Rows from expert 12 of block 5 of the audio encoder, named by matrix and row number. Rows with one number belong to one neuron. Each number is 128 + 24 x the weight over its row's rms, rounded and kept within 0 to 255. All counts start at 0. After the name is the row's rms in percent of the matrix's.
# up: expert up (encoder.blocks.5.mlp.up, 32x128x128), inputs 0-127
# down: expert down (encoder.blocks.5.mlp.down, 32x128x128, transposed), outputs 0-127
up.96 097 [ 99 129 110 136 151 132 166 130 111  94 106 125 108 165 111 112 116 126 101 134 120 144 138 138 120 107  95 120 127 142 125 143 117 117 169 128 164 160 115 145 138 143 159 168 127 137 106 165 131 136 101 100  90 113  87 117 158  90 156 118  95 139 135 152 140 118 131 105 162  94 116 108 139 134 131 123 145 158 103 153 102  87 117 152 147 171 173 141 155  94 155 100 166  88 114 116 145 123 135 119  95  81 144  63 129 162 163 141 127 133  90 102 121 164 153 135  86 172 166  96 148 141 137 117 129 143 128 106]
down.96 103 [118 184 104 144 131 117 137  84 127 130 117 110 145  88 121 170 149  97 143  99 158 151 154 125 152 141 157 119 129 123 113 148 138  84 161 174 130  95 158 147 116 119 121  93  91 118 119 123 127 159  99  87 124 146 130 120  86 150 130 113 122 129 124  93 139 124 151 108  89 120  77 119  87 123 119 140 164 122 145 104 112 138  97 119 129 125 136 133 108 147  91 116  94 149 117 130 147 134  84 119 124 158 105 135 139 129  93 138 110 129 105 182 129  83 126 113 129 157 144 123 144 173 169  99 185  82 108 120]
up.97 104 [130 121 129 178 123 150  83 126 139 148 104 136 103 103 163  84 138 126  68 174 112 150 129 115 155 148 127 127 128 129 123 118 135 127 139 149 168 143 146 148 118 128 142  98 124  73 103 145 156 119  95 119 141 135 117 158 125 123  86 158 104 190 123  86 178 132 132 155  89 113 171 139 130  95 102 133 123 106 101 122  68 132 144 112  86 132 129 121 136 130 116 145 138 106 135 130 156 145 129 101  87 153 144 139 106  99 120 177 132 168  99 148 103 145 154 104 148 118 106 118 165 101 111 133 134 116 105 127]
down.97 095 [152 148 128 119 106 136 153 144 139 175 129 104 152 135  86 115 129 135 155 131 165 151 146  83 110 130 137 183 118 103 153 136  87 131 115  89 110 132 134 104 118 137 118 132 149 175 122 121 119 148 122 106 133 108 134  99 117 117 163 125 128 129 134 154 117 143 112 132 103 146 129 166 126 118 109  82 138 170 143 128 180 127  92  92 143 109 129 141 143 144 150 111 170 163 125  96 152 103 131 101 112  94 153 128  85 141 111 119 145 186 147  67 152 102 101 181 105 133 118  98  91 100 116 142 159 145 126  99]
up.98 084 [126 153 114 130 115 137 116 203 152 146 141 117 115 130 105  93 110 139 137 137  68 149 131 161 147 137 118 118 164 153 112 149 135 167 119  78 108 127 144 125 125 128 135  83 153 120 169 104 139 138 125 152 128  91 153 100 133 120 150 128 142 144 103 103 137 147 188 131  89 104 124 122 142 122 129 110 130 114 113 145 106 124  80 161 117 100 121 186 120  90  92 138 117 137 126 180 113 148 137 115 115 132 127 142 101 138 138 146 111 188 162 147 121 101  77 138 129 124 132 105  95 112 141 124 152  96 111 177]
down.98 085 [123 124 132 159 163  91 132 139 132 172 105 145 109 125 106  96 157 131 137 107 176 106 110 135 152 130  97 167 111 106 134 117 112 132 109 144 172 109 149 148 145  86 108 136 119 146 100 121 120  95  99 123 163  71 127 101 139 140 143 137 119 119 101 155 137 130 136 118 163 142 144 113 119 139 120 144 119 142 112 174 153 115 165 149 169 126 128 168 156 121 133  88 125 109 172 121 133 115 119 164 100 102 131 133 131 130 158 139 142 131  93  88 123 120  30 147 176 117 112 118 137 125 152  93 142 113 113  96]
up.99 094 [134 170 164 129 171 156 112 175 101 125  90  83 133 118 122 120 111 109  99 126 100 127 134 100 130 130 121  85 116 113 120 116 123 144 161 137 107 142 104 171  92 120 167  97 115 173 121 119 160 152 162 124 129  81 125 129 123 129 124  87 134 168 143 117 165 115 118 142 114 140 156 155 113 167 140 190 129 104 109 141 176 118 115 162 147 134 115 148  92 140 127 102 146 125 111 157 112 131 137 111 126 136 100 109 158 138  81 113 133  78 131 106 136 136 123  82 125  86 106  92 134 138 146  91 142 126 161 119]
down.99 083 [114 127 153 124 142 131 147 108 140 131 146 106  94 140 132 170 144 114 139 167 162  92 135 101 151 154 128 132 139 171 194 180 153 129 123 116 114 112 127  89 115 128 115 130 140  94 147 133 145 108 115 138 137 144 109 125 139 106  91  71 132 159 167 167 126 118 153 106  88  72 131 114 123 124 168 167 149 110 119 162  94 144 108 123  89 128  85 123 112 132  72  97 100  69 135 112  94 135 133 127 151 108 158 129  97 139 114 127 102 128 154 114 105 120 111 117 126  91 139 128 112 135 111 156 131  96 136 124]
up.100 112 [136 104 137  85 105 154 114  54 137 132 161 134 135 116 111 134 133 112 107 159 105 136 165 132 123 108 132 154 155  95 103 137 163  89 112 139 133 168 121 125 159 130 139 132 136 177 137 122 171  90 132 122 139 143 133  91 104 123 128 113 145 115 125 134 126 118 138  94 140 133 124 128 151 133 124 156 165 133 168 165 117 137 106 153 115 159 184 122 107 158 155 127 130 146 154 127 125 142  81 119 144 122 115 107 130 129 106 139 138 118 159  85 175  52 138 128 135 144 143 141 112  77  71 138 109 123  86 137]
down.100 108 [131 131 123 110 156 116 120 116 141 115  82 175 131 118 132 132 121 138 121 124 173 117 121 110 125 118  97 167 127 107 142 155 143 159 175 110 151  96 119 117 147 150  98 125 146 131 196 114 120 166 118 138 104 101 134 149 151 142 122 119 147 148 112  95 113 150 112 166 127 140 115 179 128 184 113 155  96 126  97  98 108 158 131 142 166  87 111 146 154 117 109  92 142 117 116 105 138 118 113  88 143 140 145 138  86 137 141 124 172 120 127 145 108 131  88 112 107 164  89 107 108 124 112  87  55 117 139 123]
up.101 077 [ 90 127 100  99 114 136 119 141 127 162  79 131 148 174 138 123 141 128 109 154 113 119 170 140 165 107 139  81 124 130 106 138 139 147 130 114 119 134  76  82 132 133 142 122 155 115 134 116 163 142 102 142 117 138 122 128 147 126  98 128 103 118 146 179  94 125 101 133  79 129 109  86 162 156 112 116 137 130 165  90 137 123  97 112 118 158 145 103  77 127 105 123 147 143 110 114  98 140 140 127 100 130 170 131 117 103 157 119 147  92 127 122  82 138 144 141 190 128 102 104  89 148 163 181 144 141 105 103]
down.101 090 [156 121 110 168 113 149 151 126 153 142 123 124 144 104 100 116 134 125 130 107 126 118 106 120 143 125 129 122 173 153 167 114 133 118 164 149 136 110 104 163  56 122 118  80 121 141  85 120 158 109 114 140 128 134 171  95  87 146 136  94 129  97  94 131 136 120 129 143 177 102 138 179 114  98 127 135 137 142 169 116 104 153 174 158 145  92 136 107 158 144 109 118 154 137 125 126 130 137 114 124 143 157 149 109 125 127 119 134 146 149 141 171 158 115 159 120 105 188 168 102 153 141  97  94 110 120 177 138]
up.102 113 [153 138 154 137  97 154 179 157 162 104 121 134 163 109 131 125 161 138 117  76 157 135 169 140 126 111 130 152 119 156 122 131 129  99 129 118 105 150 140  79 126 105 116  77 115  90 154 136  96 145 113 130 127 142 169 154 121 151 128 132 176 119  76 135 110 154  96 119 140 149 143 165  91 131 180 152 149 103 115 133 120 131 143 133 141 118 153 166  76 110 185 126  89 152 102 111 124 127 128 105 141 116  69 111 154 119  90 161 124 131 124 121 118 122 100 148 113 139 143 117 116  93 133 122 156 123 107 113]
down.102 106 [134 124 138 133 128 144  95 145 129 161  91  90 120 135 112 140  88 113 139 136 113 148  80 142 134 144  98 101 146 147 141 140 173 103 108 154 116 118 101 159  99 133 139 143 160 136 105 146 147 139 142 106 111  98 108 132 147 128 117 114  96 160 168 109 152  98 147 150 115 122 121  81 145 129  74 135 136 142  94 110 129 126 114 100 102 109  90 110 154 118  87 119 159 104 122 170 149 158 147 125 160  99 149 127 124 160 159 155 168 111 124 104 101 200 105 141 160 114 117 137 103 162  93 159  85 140 107 135]
up.103 100 [125 113 120 145 104 114 143 115 106  53 133 105 158 179 117 163 158 127 133 123 173 115 158 108 133 123 158 104 102 119 165 134 112 112 174 104 128 103 107 138 120 113 114 112 134 111 108  93 185 134  94 130 140 135 153  94  99 133 143 137 100 169 150 136 144 157 134 120 146 113 110  98 127 145 163  99  88  94 127 148 141 117 139 134  93 140  87 151 132 151  79 138 114 129 101 116 173 133 156 129 127 120 116 143 134 110 115 148 132  91 112 126 133 140  87  89 111 176 102 110 159 108 183 119 143 122 129 153]
down.103 103 [136 151 111 174 144 131  80 162 140 118 128 116 118  97 135  65 160 118 143  72 116 115 110 112 138 119 121  98 137 138 142  99  95 146 104 150 133 136 152  86  93 132 125 146 110 159 116 161 132 120 156 123 124 101  56 165 137 137 127 118 142 126 122 109 130 155 111 175  99 124 174 137 122 123 121 150 159 123 169 123 127 137  99 148  98 145 177 136 140 109 127 152 180 102 134 117 104 138 113 126 103 146 137 152 133 138 112 128 127 127 145 101 109 125 161 152 134 113 174 144  87 140  97 165 122 137  69 144]
up.104 107 [102  77  83  97 157  98 115 133 127 123 130 162 117  87 133  79 131 116 118 144 138 102 149  72 126 180 119 144 136 141 155  83 137 105 162 116 156 139  82  78 122 116 141 145 149  94 147 132 107 119 132 155 117 154 153 110 131 125 125 148 115  97 140 111 124 144  99 149 172 152 156  89 120 126 146 139 173 104 125 153 101 127 121 111 152 119 136 183 160 133 153 127 124 176 159 108 118 142  94  66 149 128 137 147 121 143 118 132 130 121 131 138 168 131 137 153 133 131 127 117 144 157 142 134 178 135 108 107]
down.104 101 [103 134 130 161 101 118 115 114 155 115 158  94  97 202 110 157 145 195 122  91 148 139 116 146 128 114 119 141 129 128 111 146 145 100 116 116 127  73 126 174 105 133 156 140 128 127 155 137  90 163 149  99 154 135 130 149 111 150 178 135 144 155 153 118 116 113  65  95 123 100 100 132 107 109 123 123 133 122 159 113 124 123 134  98 120 161 102 143 151 105 122 112 170 148 113 146 149 123 107 163 133 102  79 133 129 138 133 143 152 157 107 129  96 151 165  82 133 161  93 127 140 129 118 129  90 124 133 113]
up.105 109 [128 138 123  87 141 100 128 164 116 137 134 132  85 138 136 131 142 140 118 116 115 140 129 136 151 140 148 126 174 164 115 108 105  94 129 125 140 110 150  99 143 151 127  90 121 138 131 132  86  96  89 101 165 162 108  95 150 139 174 128 181 125 122 140 116 124 125 121 142 149 151  99 122 120 124 144 121 137 151  83 154 107 143 127 115 140 151  68 104 143 142 142  98 141 117 136  93 108 168 107 116 124  40 156 154 112 157 127 150 145  77  77 105 123 130 113 149 113 162 129 115 126 167 155 138 149 104 161]
down.105 110 [104 127 162  92 144 162 132  94 105 134  93  98 110 120 158 116 164 116 146 170 143 120 141 118 149 135 159  93 139 117 145 103 144 169 121 148 129 117 115 109 130 111 131 145 130 102 163 140 169 126  91 112 138 129 110 126 178 157 133 112 106 147 141  87 154 104 111  92 141 102 142  76 141 132 129 149 127 159 114 113 173 144 140  90 134 106 146 130 167 119 117  99 134  95  88 127 130 105 146 158 161  93 121  81 136 123 171 122  89 113 130  95 139 148 137 134  87 153 140  91 159 174 104 138 139 106 120  87]
up.106 086 [146 148 131 183 122 110 134 129 126 159  97 135 130  90 117 169 113 136 107 165 110  99 130 112 104 131 110 128 160 109 168  87 121 144 146 157  98 132 108 148 137 140 156 175 153 137 134 149 124  83 131  92 149 110  46 125 128 119 146 122 138 103 156 148 124  99 153 131 103 127 124 131 156  64 117 162 148 199 134 106 141 174 102  91 117 136 141 125 104 119 131 125 137 103 139 129 103 117 111 112  91 142 132 161 154 156 102  75 130 113 104 126 135 129 148 113 132 142 126 161 121 139 130 153 118 154 106 141]
down.106 079 [147 104 113 140 139 142 118 100 123  86 139 165 113  72  87 160 100 151 144 124 138 144 163 157 131 110 125 152 124 127 124 144 101 134 162 139 140 157 213 136 158 155 118  89 137 140 119 159 159 132 120 160 107  97 121 125 112 178 145 135 102 111 109 132 137 141  76 120 151 128 131 117 149 137 117 122 156 109 146 133 124 130 143 163 117 109 171 100 169 145 117 112 128 136 122 129 137 102 104  95 115 149 176  85 138  91 135 114 167 154 160 153 131 108 109 112 114 146 102 102 150  94  79 130 135 127 133  94]
up.107 097 [166 101 110 131 121 115 151 155 132 123 200 121 118 135  87 126  89 102 122 154 145 128 132 125 161 153 125 118 142 143  87 115 135 126 115 133 136 152 157 168 100 117 126  79  88 128 116 125 127 139  94 168 135  85 120 136 121 107  92 149 142 130 160  97 149 106  88 155 133 102 113 130 110 137 148 139 130  97 132 105 121 135 150 160 142 118  66 113 118 215 156 130 147 119 114  80 118 143 122 144 135 132 116 119 177 152 123 132 145 107 132 127  83 166 145 166 150 136 127 114 133 148 140 123 102  99 147 152]
down.107 112 [112 146 133 130 113 127  81 151 107 140 121 113 167 106 169 114  97 134 112 128 142  87 139 140 189 114  83 150 135 150 137  86 109 125 130  92  93 111  98 117 132 125 119 138 147 101 153  99 148 113 148 105 109 124 155 165 197 153 134  96 115  98 131 140 136 124 103 133  79 148 152 125 159 153  88 118 119 150 103 141  99 143 124 139 135 130 122 152 138 107 100 131 130 104 122 121 127 152 104 137 164  95 158 157  86 105 139 150  81 116 153 144 162 112 119 120 124 125 178 102 142 137 145 148 135 152 181  95]
up.108 078 [108 144 132  92 162  81 100 114 121 142 102 119 158 107 129 179 112 149 138 164 114 107 129  99 144 165 129 118 110 146 143 144 107 124 122 154 148 117 150 140 173 126  82 117 132 156 113 132 141 143 122 104 154 116 144 119 137 130 115 151 146  88  88 179 139  96 163 155 127 171  66 156 149 118  87 124 138 140 127 102 146 115 121 121 130 104 179  83 143 157 155 131 129 125 123 162 114  94 122  75 147 131 126 135 145 114 136 116 174 107 114  99 135 108 138  82 139 115 101 128 161 134 108 162 133 167 137 156]
down.108 076 [147 141 166  82 117 165 167 120 147 139 136 138 104 124 141 119 144 127 109 129 129  75 143 142 128 149 110 118  75 117 144 148 136 165 168 132 113 119 114 107 108 172 134 107  86 114 147 129 132 131  92 132 134 132 130  93 162 143  94 115 118 122  94 126 165 148  85 115 156 110 122 139 134 127 133 123  90 111 129 167 155 129 112 133 106 177  91 134 166 110 134 118 107  84 135 116 111 141 160 136 120 138 155 138  97 158  84 102 141 140 132  98 186  61  99 145 131 153 108 126 138 136 138 173 138 100 157 101]
up.109 108 [146 130 137 156  94 149 147 112 121 130 178 123 124 148 122 155 120 108 101 129  94  94  70 122 145 121 115 115 106  97  82 117 190 119 116 166 142 111 145 104 123  98 135 114 151 118 156 160 104 112 114 113 119 154 154  95 155 127 145 100 117 155 161 187 185 147 140 118 143 109 142 109 118  86 134 131  97 126 139 118 146 115  70 103 129 146 142 140 135  72 112 159 120 154 173 179 158 134 101 111 130 134 135 102 106 112 105 147 157 121 113 108 160 113 115 118 112 161 116 139 136 126 116 153 153 151 133 139]
down.109 116 [143 101 100 163 152 129 119 135 139 150 110 137 125 116 113 100 155 121 132 146 192 138 144 114 106 136 160 120 142 125 142 107  83 132 149  98 140 139 114 113 198 146  87 189 109 130 134  81 159 120 150 150 122 106  93 118 131 129 132 144 139 100 139 115 122 129 135 162  96 137  69 149 120 114 115 129 178 156 112 151 134 121 132  92 107 136 164 109  74  97 141 115 180 129 108  90  86 114 139 143  95 162 122 143  97 138 129 133 166 114 153 160 120 123 108  95 133 124 110 102 140 141 109 127 109 106 120 104]
up.110 093 [128 162  98 116 162 105 127 109 125 106 172 112 100 143 106 109 141 135 139 109 128 158 162 128 124 116 130 151 156 123 176 145 115 160 128 111 189 119 136 147 106 133 113 148 105 163 120 141 146 107 141  84 141 110 114 143 132 109 158 137 120 111 192 132 147 136 129 131 141  85 131 149 110  93 146 137 154 132 126 135 118 168 114 177 117  64 185 113 130 151 152 135 115  94 123 103 156 101 137 167 140  61 136 128  90 139 107 123 106  72 136 113 123 145 136 134 129 158 148 106 162 100 142 129 107 141 116 110]
down.110 108 [106 147 166 151 118 156 129 144 138 135 151 203 147 131 142 101 130 136 113 137 113  94 139 127 151 144 151 152 123  70 112 114 175  96 116 119 105 156 132 104 137 129 155 148 139  77 134 175  84 142 119 130 126 116 118 106 117 113 144  93 164 149 162  73 149 132 132 133 125 142 143  72  89 150 121 153 141 136  95 103  90 106 102 141 170 158 138 148 164 102 117 146 107 115 132 121 129 115 147 124 112 121 128 109 143 132 162 119 130 117 107 134 107  86 126 107 147 111 132 159 107 153 153 160 180 111 103  97]
up.111 115 [124 136  85  97 141 119 150 108 119 113 110 112  94 155 102  97 148 115 177  87 124 144  93 130 134 126 136  99  99 167 161  99 172 155 122 171 154 112 136  66 102 144 139 166 101 119 129 121 150 120 154 149 126 110 113 110 112 130 123 106 125 124 160 135 157 135  95 125 162 103 170 145  95 172 143 123 126 108  93 119 142 163 127  95 137 111 154 130 137 122 136 128  80 133 111 166 136 164 122 114 136 142 134  95 144 162  96 167  84 160 116 129 136 130 130 123 131 187 115 145 125 159 117 127 163  86 121 125]
down.111 119 [ 88 117  95 137 121 114 108 134 117 130 138  99  98  94 145 134 143 178 150 147 153 170 166 166 149  83 146 174 143  76 111 145 169  66 100 143 131 144 136 137 147 144 140 158 145 101 132 146 116 108 122 107 119 117  96 118 137 150 131 152 144  76 143 120 133 154 148 127 123  95 122 111 118 124 128 134 165 119  93 112  89  94 136  78 136 137 160 127 127 100 134 141 168 155 124 130 142 132 157 137 129 103 126 120 138 109 150 116 147 132 141 130 117 117 148 116 207 160 122 113  65 110 109 130 122 155 126 138]
up.112 098 [ 96 155 131 186 144 148 129 161 142 108  82  99 164 138 126 134 102 138 136 166 154 102 101 146 132 144 153 152  86 118 110 116 111 131 143 144 105 125 148 113 119 135 119 105  73 113 106 139 101 133 146 108 115  81  94 158  87 134  92 113  94 169 174 134 100  84 124 141 161 163 120  99 146  97 147 126 138 136 185 132 145 125 127 132 133 148  89  87 142 115 111 114 167 120 152 132 121 148 140 146 113 140 151 156 159 151 107 119  96 132 123 135 106 150 185 155 122 139 113 110 129 141 145  84 108 118 138 147]
down.112 096 [127 125 123 103 179 121 111 110  94 117 156 108 132 105 125 154 142  92 145 110 135 146 157 146 154 115  79 125 162 124 146 157 131  92 122 150 137 173 134 161 101 145 149  97 142 109 106 102 152  93 139 150 129 120 164 132 142 115 133 152 115  95  93 112 170 142 153 122 141  96 126 141 194  81 143 151 112 105 111 132 115 127 112 163 120 101 181 118  98 138 145 147 127  95 105 160 156 115 114 151 109 112 123 116 165  75 112 181 152 103 102 119 124 109  90 118 136 124 150 141 146 119  90 164 153 114 123 119]
up.113 100 [120 115 126 137 147 146  94 101 127  93 133 104 192 125 110 152 137  91 152 120 133 142 116 103 146 164 137 139 168 124 143 119 103 129 139 147 125 142 163 138 127 107 135 104  93  84 139 139  99 113 112 109 118 131 182 135  53 173 123 101 157 141 166 159 121 117 135 137 158 118 119 166 135 142 163 122 119 102 147  98 122 169 151 158  91 159 141 157 121 143  86 104  84 149 141  98 124 111 141  95 136 158 120 132 131 124 106 116 164 136 117 141 125 128 117 108 105 154  78 131 183 145 130 146 163 135 138 107]
down.113 093 [125 148 130 107 123 120 127 116 114 151 151 137 126 128 134  78 162 155 133 112 132 103 101 137 133 143 111 117  74 139 109 156 128 108 129 101 143 108  91 114 108 102  99 137 148 105  81 144 132 119 162 127 141 138  84 177 160 121 125 137  86  99 154  93 112  97 135 127 139 115 127 137 107 144 112 135 168 186 118 104 158 134 137 162  78 105 144 152 171  66 108 160 160 117  95 141 123 125 130 142 125 116 152 132 164 110 165 144 120 125 128  79  94 155 146 134 146  76 123 148  78 129 158 119 111 124 141 123]
up.114 095 [135 130 108 155  97 131 119 105 156 144 120 127 128 143 122 131 105 177 117 126 159  82  80 144 140 134 148 148 131 132 153 113  74 116 127 125 132 138 113 128  91 114 120 182 161 128  99 114 125  94 171 109  96 128 145 120 111 137 121 116 116 162 120 142 134 115  82 127  85 136  85 160 104 141 133  98 129 110 152 120 134 180 135 151 126  98 110 117 122 127 148 117 123 112 133 164 143 146 116 126 123 108 103 183 118 143 132 136  89 139 126  94 117 112 167 163  89 159  94 173 163 148  93 186 108 119 143  87]
down.114 085 [145  88 121 102 152 118  86 156 141 104 169 118 139 141 136 114 140 121 129 121 179 144 105 141 117 107 128  85 128 107 117  98 107 123 143 111  76 135 106 169 131 115 150 100 119  94 120 125 145 158 148 126 124 167 105 173 127 132 109 189 139 103 138 165 119 141 114 130 114 135 122 106 129 151  99 131 160 137  89 115 163 119 120 158 135 146 120 145 103 112 104 148 122 115 121 146 163 135 137  80 162 159 190 118 115 133 149 183 113 155 140 120 189 111 144 117 149 117 136 143 145  73 161 110 140 108 100 129]
up.115 098 [ 71  83 109 153 129 145 133 153 145 152  66 101 126  70 124 157 192 111 167 132 128 126 137 137 127 102 117 113 145 135 147 149 144 160 148 148 116 149 116 159 129 146  98 168 106 124 110 153 114  90  81 129 123 167 135 136 114  86 147 135 141 116 107 179 134 137 137  96 130 107 138 106 125 157 130 121 119 119  86 163 118 134 128 105 149 104 115  93 106 151 124 109  95 123 116  74 161 129 158 108 128 134 104 138 131 143 163 107 100 161 113 127 172 151 142 156 140 132 158 123 140 135 142 135 135 153  92 152]
down.115 110 [123 168 132 120 129 151 135 133 161 120 155 148 121 129 110 120 144 124 114 127 124 132 143 133 113 104 131 106 140 143  75  99 127 105 124 133 146 140 129 159  99 152 137  88 123 159 100 162 129 109 105  81 119 118 123  96  85 113  99 145  89 124 160 111 136  74 149 124 143 199 125  96 119 155 173 161 136 112 152 110 169 121  85 139 147 122 153 144 143 145 122 120 119 165 116 153 146 172  83 157 106 121 113  65 166 100 123 115 115 124 117 107 119 122 116 191 128 124 116 128 128 138 180 126 154 108 138 121]
up.116 082 [ 85  90 130 100 126 140 130 131 146 157 110  87 137 124 128 126 124  77 159 146 163 165 135 108 133 122 118 115 114 147 127 131 112 103 136  85 135 131 132 118 107 160  80 167 117 162 116  88 109 143 144 154 123 145 125 118 121 158 129  97 135 101 136  98 139 148 165 150 124  92  95 137 111 134 140  90 147 136 117  81  85 129 163 151 133 143 134 144 121 120 159  94  74 111 150  93 125  98 130 135 154 127 149 168 124 117 120  67 178  84 128 133 138 142 118 124 101 177 166 138 125 101 120 139 130 156 152 163]
down.116 065 [133 123 122 130 119 166 141 107  55  98 146 154 147 109 149 134 144 119  80 103 133 163 115 146 174  87 141 143 126 102 133  92 108 163 128 117 167 121 112 140  97 131 111 129 119 130 138 155 101 123 109 128 141 152 151 144 154  94 106 126 126 139 112 110 122  96 114 148 162 146 126 116 152 116 106  95 104 137 138 135 131 102 155 158 113 128  98 136 206 164 142 141 117 130 142 176  74 129 152 127 118 121 157 129 126  88 161 167  97 115 126  95 123 128 155 148 147 148 103 147 107 128 149 143 131  60 103 138]
up.117 106 [139 108 127 132 130  87 134 143 158 168 158 139 146 130 103 154 129 114 119 129 117 103  76 173 100 109 129 136 125 147 108 145 181 163 135  95 115 113 129 157 163 115 168 127 162  77 164 145 121 109 107 108 139 148 102 118 100  84 124  80 121 118 126 132 132 119 142 146 130 149 176 133 100 129 158 133 150 167 120 164 147  81 118 133 144  72 114 171 143 119 123 133 146 124 136  76 133 177 136 149 151 103 140 143 167 151 128 105 102 142  95 141 107 140 117  97 150 166 156 127 148 138 110 127  97 121 131 111]
down.117 118 [161  92 123 105 166 125  97 100 149 128 124 129 100 118 141 126 126 111 136 123 126  79 144 128 141 134  96 138 151  80 126 125  82 110 137 149 141 152 126 124 129 107 132 124 166 200 115 123 135 135 119 172 130 138 150 112 116 114 123 160 165 108 150 155 133 143 126 134 121 140 106 121 100 129 123 184 118  98  94 123 100 104 163 127  89 125 176 120 101 154 117 135 121 167 142 153 112  95 134 185 110 109 138  77 105 103 129 132 132  81 167 137 155 133 145 125 150  93 138  78 118 178 149 131 130 117  93 111]
up.118 095 [150 131 126 124  65 112 141 136 164 138  96 128 120 124 137  81 168 119 158  96 150 163 124 124 139 131 107 136 158 134 127 170 123 132 161 125  98 125 137 125 152 100 145 162 155 111 113 139 116 138 165 138 131 175 140 139 127 125 135 100 157 151 124 148 106 162 120 167  85 108 176 116 113 122 126 112 150 110 112  61  90 149  89  95 135  94 105 142  98 112 137 113 144  96 115 103 123  93 134 115 137 108 121 147 122  99 139 139  93 154 142 113  94 175  80 147 112 175 143 127 143 128 158 136 140 166 109 107]
down.118 105 [137  99 121 169 161 142 129 140  80 103 113  94 114 124 111 106  92 159 141 135 116 143  81  91 126 154 179 141 128 107 134 118  86 113 121 166 141 150 127 140 155  87 144 110 138 172  83 162 139 143 102  86 146 136 114  99 162 112 123 159 100 108 139 106 110  95 140 129  96 131 114 102  89 163  98  70 153 159 124 164 165 123 117 127 122 159 149 113 146 130 112 147  98 123 166 137 132 150 106 122 140 150 130 117 128 132 119 133 108 135 137 132 185 124 119 129 119 119 103 166 110 152  93 134 119  83 151 107]
up.119 110 [140 115 144 107 155 120 106 110 136 119 100  97  71 108 114 142 158 124 171 130  97 157 141 136 106 113 113 139 129 124 115 137 109 131 121 106 119  82 103 113  84 124 141 129 193 139 148 116 156 137 132 156 129 141 105 132 129 148 129 114  96 132 125 104 138 125 169  92 161 160 116 133 166  83  90 140 133 124 133 125 150 182 116 126  85 155 128  86 129 100 159 171 110 144 103 119 172 125 130 171 107 134 132 124 126 119 159 178 106 137 178 140 162 112 109 136 139 147 137 116 116 154 112 116  98  96 119  69]
down.119 119 [133 108 100 132  98 108 159 117 153 165 140 151 148 154 136 123 136 184  98 152 146 147 141 126 124  91 146 116 141 133 110 120 174 105 139 142 149 116 146 149 189  98 142 152 127  89 132 140 121 120  97 136 155  95 117 100 107 130 144 140 134 123 127 165 115 129  96 177 158 129 113 133 116 145 160 106  95 123 131 137 106  96 138 112 182 143 117 118  98 160 139 100  86 134 143 101 113  96 138 105 140 130 169 155 118 132 121 142 138 183 128 154 119 113 160  92 104  70 124 149 113 116 139 111 177  87 104 160]
up.120 096 [ 83 128 154 165 139 136 133 135 158 114 138 127 123 120 144 108 140  95 151 141 112 129 152 132 125 102 104 134 110 143 130  73 126 118 163 203 144 135 117 162 113 126 110 123 107 184 143 144 130 125  93 119 110 111 178 128 109 169 109 110 153 144  93 153  93 117 125 117 108 207 117 147 155 116  97 146 163 140 150 170 103 110 135 131 122 121 151 128  92 126 188  99  98 103  91 111 132 101 153 108 150 110 117 116 139 119  95 134 129 163 117 141 125 158 102 135 125 106 109 151  88 131 155 133 114 123 150 146]
down.120 091 [122 130  95  89  92 127 150 133  99 141 127 126 127 156 131 154 182 126 133 179 133 160 123 135 126 135 134 119 136 141 156 165 160 107 141  97 125  90  91 136 118 112 107 114 110 127 153 135  74 121 119 119 131 128 109 120 165 147  97 105 173 152 122  86 176  78 135 134 158 140 115 128 151 136 139 110 107 149  88 137 137 142 135 125 131 122  66 103 170 166 113 112 141 112 109 123 128 114 119 133 119 152 139  86  97 145  81 149 183 111 135  95 118 139 142 163 138 134 111 117 127 123 134 117 159  87 126 188]
up.121 092 [119 172  97 129 128 118 143 107 184  97 156 144 110 100 110 124 143 115 131 146  70 156 163 143 105  71 148 130 164 140 103 116 152 162 100 115 128 148 180 109 104 118 128  99 152 152 125 157 111 101 114  91 156 117 128 120 126 158 103 126 136 121 141 142 174 114  92 172 114 103 160 131 125 162 173 119 103 107 122 144 113 139 141 111 162 134 112  91 117 143 153 126 128 123 129 108 133 102 111 157 131  86 150 114 154 132 145 174  81 156 136 135 152 102 115 135 108  90 133  90 149 147  92 112 120 124 145 151]
down.121 110 [117 125 123  97 135 178  99 143 142 153  99 171 122 117 147  74 111 142 118 147 119 102 118 128 106 116 148 113 115 128 113 111 170 122 140 115  94 180 136 125 129 152 188 122 153 118 117 164 110 157 166 131  87  99 152 109  97 101 109 180 151 143  96  93 123 129 144 141 132 167 149 114 138 131 131 103 155 133  75 118 145 138 110  83 152 145 144 138 102 121 147 154 106 147 113 155 115 145 132 158 130 100 109 115 156 134 130 109 104  89 122 126 105 162 105 131 191 131 123 168 135 140 142  79 137 107 140 146]
up.122 106 [148 130 116 165 111 110 116 108 159 108 127 162 136  93 142 138 124 112 155 135  51  92 183 138 163 124 111 160 115 151 122 127 146 133 120  70 100 137 101 156 139 107 117 109 108  69 127 104 154 140 123 128 118 128 133 125 132  93 110 193 134 146 127 103 132 174 134 133 116 126 147 122 139 134 107 139 154 143 155 149 108 113 140 123 114 134 116 132  80 125 122  88 165 170 146 164 123 108 152 129  85  96 128 159 120 132  99 176  66 130 131 124  86 136 129 132 142 123 144 122 149 110 142 146 135 118 133 164]
down.122 105 [120  88 129 122 113 149 138 179 160 121 141 111 135 153 116 118 108 120  91 134  75 153 100  87 114 158 107 159 126 100 171 134 154 129 145 170 133 116 161 162 132 165 126  79 126 138 110 171 111 135 158 157 141 133 128 124 118 139 163 142 141  87 101 152 132 134 115 114  91  77 149 173 119 110 124 136 129 151 119 146 150 153 128 118 135 147 159 109 100 129 151  90 130 138 103 104  72 116 142 139 123 165 131 132  86 158 131 117 124 118 106 107 137 136  94 152 121 127 157 163 128 126 182  79 145  98 135 144]